A small masked image model, trained from scratch.
Model: 3.03M parameters, norm layernorm, activation squared_relu, patch size [2, 2], depths [5, 5, 5], widths [48, 96, 192].
Data: 147500 training examples, 2.5 epochs.
Rows from block 6 of a small masked image model, named by matrix and row number. Rows with one number belong to one neuron. Each number is 128 + 32 x the weight over its row's rms, rounded and kept within 0 to 255. All counts start at 0.
After each neuron's rows are labels from the 100 images, of 14976, where the neuron reaches its highest value: "responds to" is what is common among them; "patch colour" is the nearest of a few named colours to the mean colour under the peak. Only what is clearly more common there than usual is listed. The data: histories of elementary cellular automata, time running down.
# fc1: MLP up (model.blocks.6.mlp.fc1.weight, 384x96), inputs 0-95
# fc2: MLP down (model.blocks.6.mlp.fc2.weight, 96x384, transposed), outputs 0-95

fc1.0 [134  71 137 189 149  82 202 121 147 169  84  77 146 128 129 168 116 107 108 139 107 133 168 150 124 144 143 102 140  65  88  59 138 155 152 147 118 113 116  77 149 117 114 132 181 149 105 164 121  65 128 101 132 115 115 108 127 203 136  91 105 113 136  86 152 135 162 111 105 195  75  71 129 179 162 121 148 127 170 138 183 171 156 145 156  87 152  86  96 123 122 151 112 134 100 159]
fc2.0 [166 173 134  99  97  82 133 119  89 175 139  89 141 126 143 142 154 133 125 125 165 141 109 111 153 202  69 109 120 128 100 143 178 103 123 132 178 133 123 139 124 163 103 129 106 155 112  90 116 160 124 111  63 153  89  87 132 127 139  94  78 142 106 101  95 167  92 103  52  94 177 149  89 104 159 189 152 192  98 165  73 109 133  93 157 163 122 136 125 105 111 176 184 190 136 152]
responds to: large cells
patch colour: black

fc1.239 [162 153 183 146 141  85 145 159 172 136 149  85 178  90  99 166  82 121 127 145 189 172  98  89  93 142 102 148 132 106 135 101 122  98 143 103  92 126 118 127  78 143 190 110 178 113  56 135 108 134 166 133 209 122  90 161 154 129 132 153 115 173 165 118  82  98 151 134 136 115  85 116 183  99 139 110 108 132  85 122  97 137 184 141 121  38 159 116 103 171 124  93 122 128 114 161]
fc2.239 [120 129 121 133 144 216  94  81  62 163 139 143 135 193 129 131  99 144 180 129  99 165  88  86  42 122 101 145 162 109 130 118 118 161 134 133 173 172 191 126 113 138 173 114  72 144 106 104 106  83  86 119 109 101 102 147 147 135 102 109 130 169 160 155 166 128 148 157 180  94  93  88 141 146 147 103 113 108 171 143 102 127 111 207 114 131 160 133 133 121 132 164 110 112  56 104]
responds to: 111 turns on; 000 turns on
patch colour: white

fc1.374 [148  62 133 128 130 151 168 166 199 107 145 106 143 127  65 212 116  92 133 115 124 186 118 123  83 118 156 123 131 162 107  89 119 138 128 187  79 143 164  95  92 185 186 132 166 135 143 133 149  96  87  88  95 102 106 146 142 149 165 151 115 156 176 136 136 106 136 105  64 153 102  99  89 192 175 118 105 115 107 116  96 109 123  94  81 123 130 150 122 103 139 174 171  73 121 134]
fc2.374 [ 84 140 107 150 194 164 141  93 117  76 116 181 125 226 151 114 128  92  95 150 125 147 120 200 178 131 111 131 130 112 139 144 123 151 107 170  95  97 137  96 127 161 167 154 149  69  95 166 138 105 155 109 117 139 120 197 137 128 145 173  99 173 164 161 115  71  54 157 194  84 137 124  85 130 135  93  96 119 111  88 107 106 152 130 106 101 137 117 108 116 156  96  96  94 107 116]
responds to: 111 turns on
patch colour: white

fc1.36 [156 152 152 199 112 194 121  72 130 162 152  62 198 147 209 120 129 110 125 147 160 151 138  62 130 156  89 130 141 147 117 158 137 145 112 193 157 138 117  93 156 192 129  80 115  94  99  98 122 123 108 147 129 111 158 155 127 110 151 102 158 110 120 135 140  76 148 105  90 130 102 186 142 106 154 124 118 180  96 103  99 119 112  44  88 113 181 105 102 136 116 101 106 127 154 147]
fc2.36 [ 94 105  66  90 137 129 144  92 120 148 150 108  85  82 140 117 102 147  79 129  78  64 163 102 188 108 165 131 145 123 129 165 183 150 155 151 150  95 162 169 131 142 149  91  89 151 111  64 146 125 102  97 106 167 149 112 153 115 129 147 128 167  80 105 167  66 124 138 128 108 137 166  97 108 152  94 128 124  74 110 131 185 139 132 101 142 192 125 181 108 123 113 145 160 221 167]
responds to: 111 turns on; 110 turns on
patch colour: white

fc1.5 [154 118 222 102  29  93 161 134 143 157  82 144 135 130 144 157 142  98 114 145 175 177 101  90 134 184 103 207 131 167 122 126 124 135 160  91 139 110 168 164  96 137 168  87 100  72 132 159 133 190 107 111 119 112 157  96 131 127 130  53 104 155 125 101 144 137 149  77 117 156 179 122 111  76 147  97 119 122 129 107  93 133 110 129  83  95 115 135 138 142 151 173 135 147 111 169]
fc2.5 [ 96 169 189 133 145 116 115 126 210 130  68 150 121  93 112 115 110 102  78 152  92 154 134  93 151 140 157 102 178 147  76 193 135  98 208 118 122  90 149 146 116  99 104 102 137 155 105 132 150 194 118 120 137  92 191 104 124 132 110  77 104 103  91 118 117 180  91 120  77 166 104 133 117 120 161 114  96 122 194 114 151 148 111 168 138 121 124 127  86  90 107 109  97 172 112 182]
responds to: large cells; 000 turns on
patch colour: black

fc1.28 [185 143  85 115  94 174 135  88 171 160 119 135 176 155 166 119  81 107  87  75 165 107 153 122 122 143 111 168  75 140 127 127 159 100  82 111 115 137 106 200 109  72 159 104 121 101 111  75 157 156 120 193 113  81 117 125 106 100 146 124 138 144 187  84  88 111 112 111 174 159 127 192 175 179 118 162 156 171 144  77 104 129 125 110 130  69 156 120 111 118 114 144 104 125 159 171]
fc2.28 [120  92  84 157 118 176 113 125 165 157 145 159 138 133  77 138 152 112 141 118 145 135 126  83 109 130 161 145 130 114 134 168  87 157 155 111 151 121 107 150 184 153 103 140  74 159 122  77 102 103 130  77 101 144 107 135 124  73 122 130 161 221 148 145  94  42 128 143 113 173 112 188  86  77  50 144 156 164 131 144 101 157 124  82 147 125 168  79 144 155  90  97 127  96 181 117]
responds to: 111 turns on; large cells; 000 turns on
patch colour: white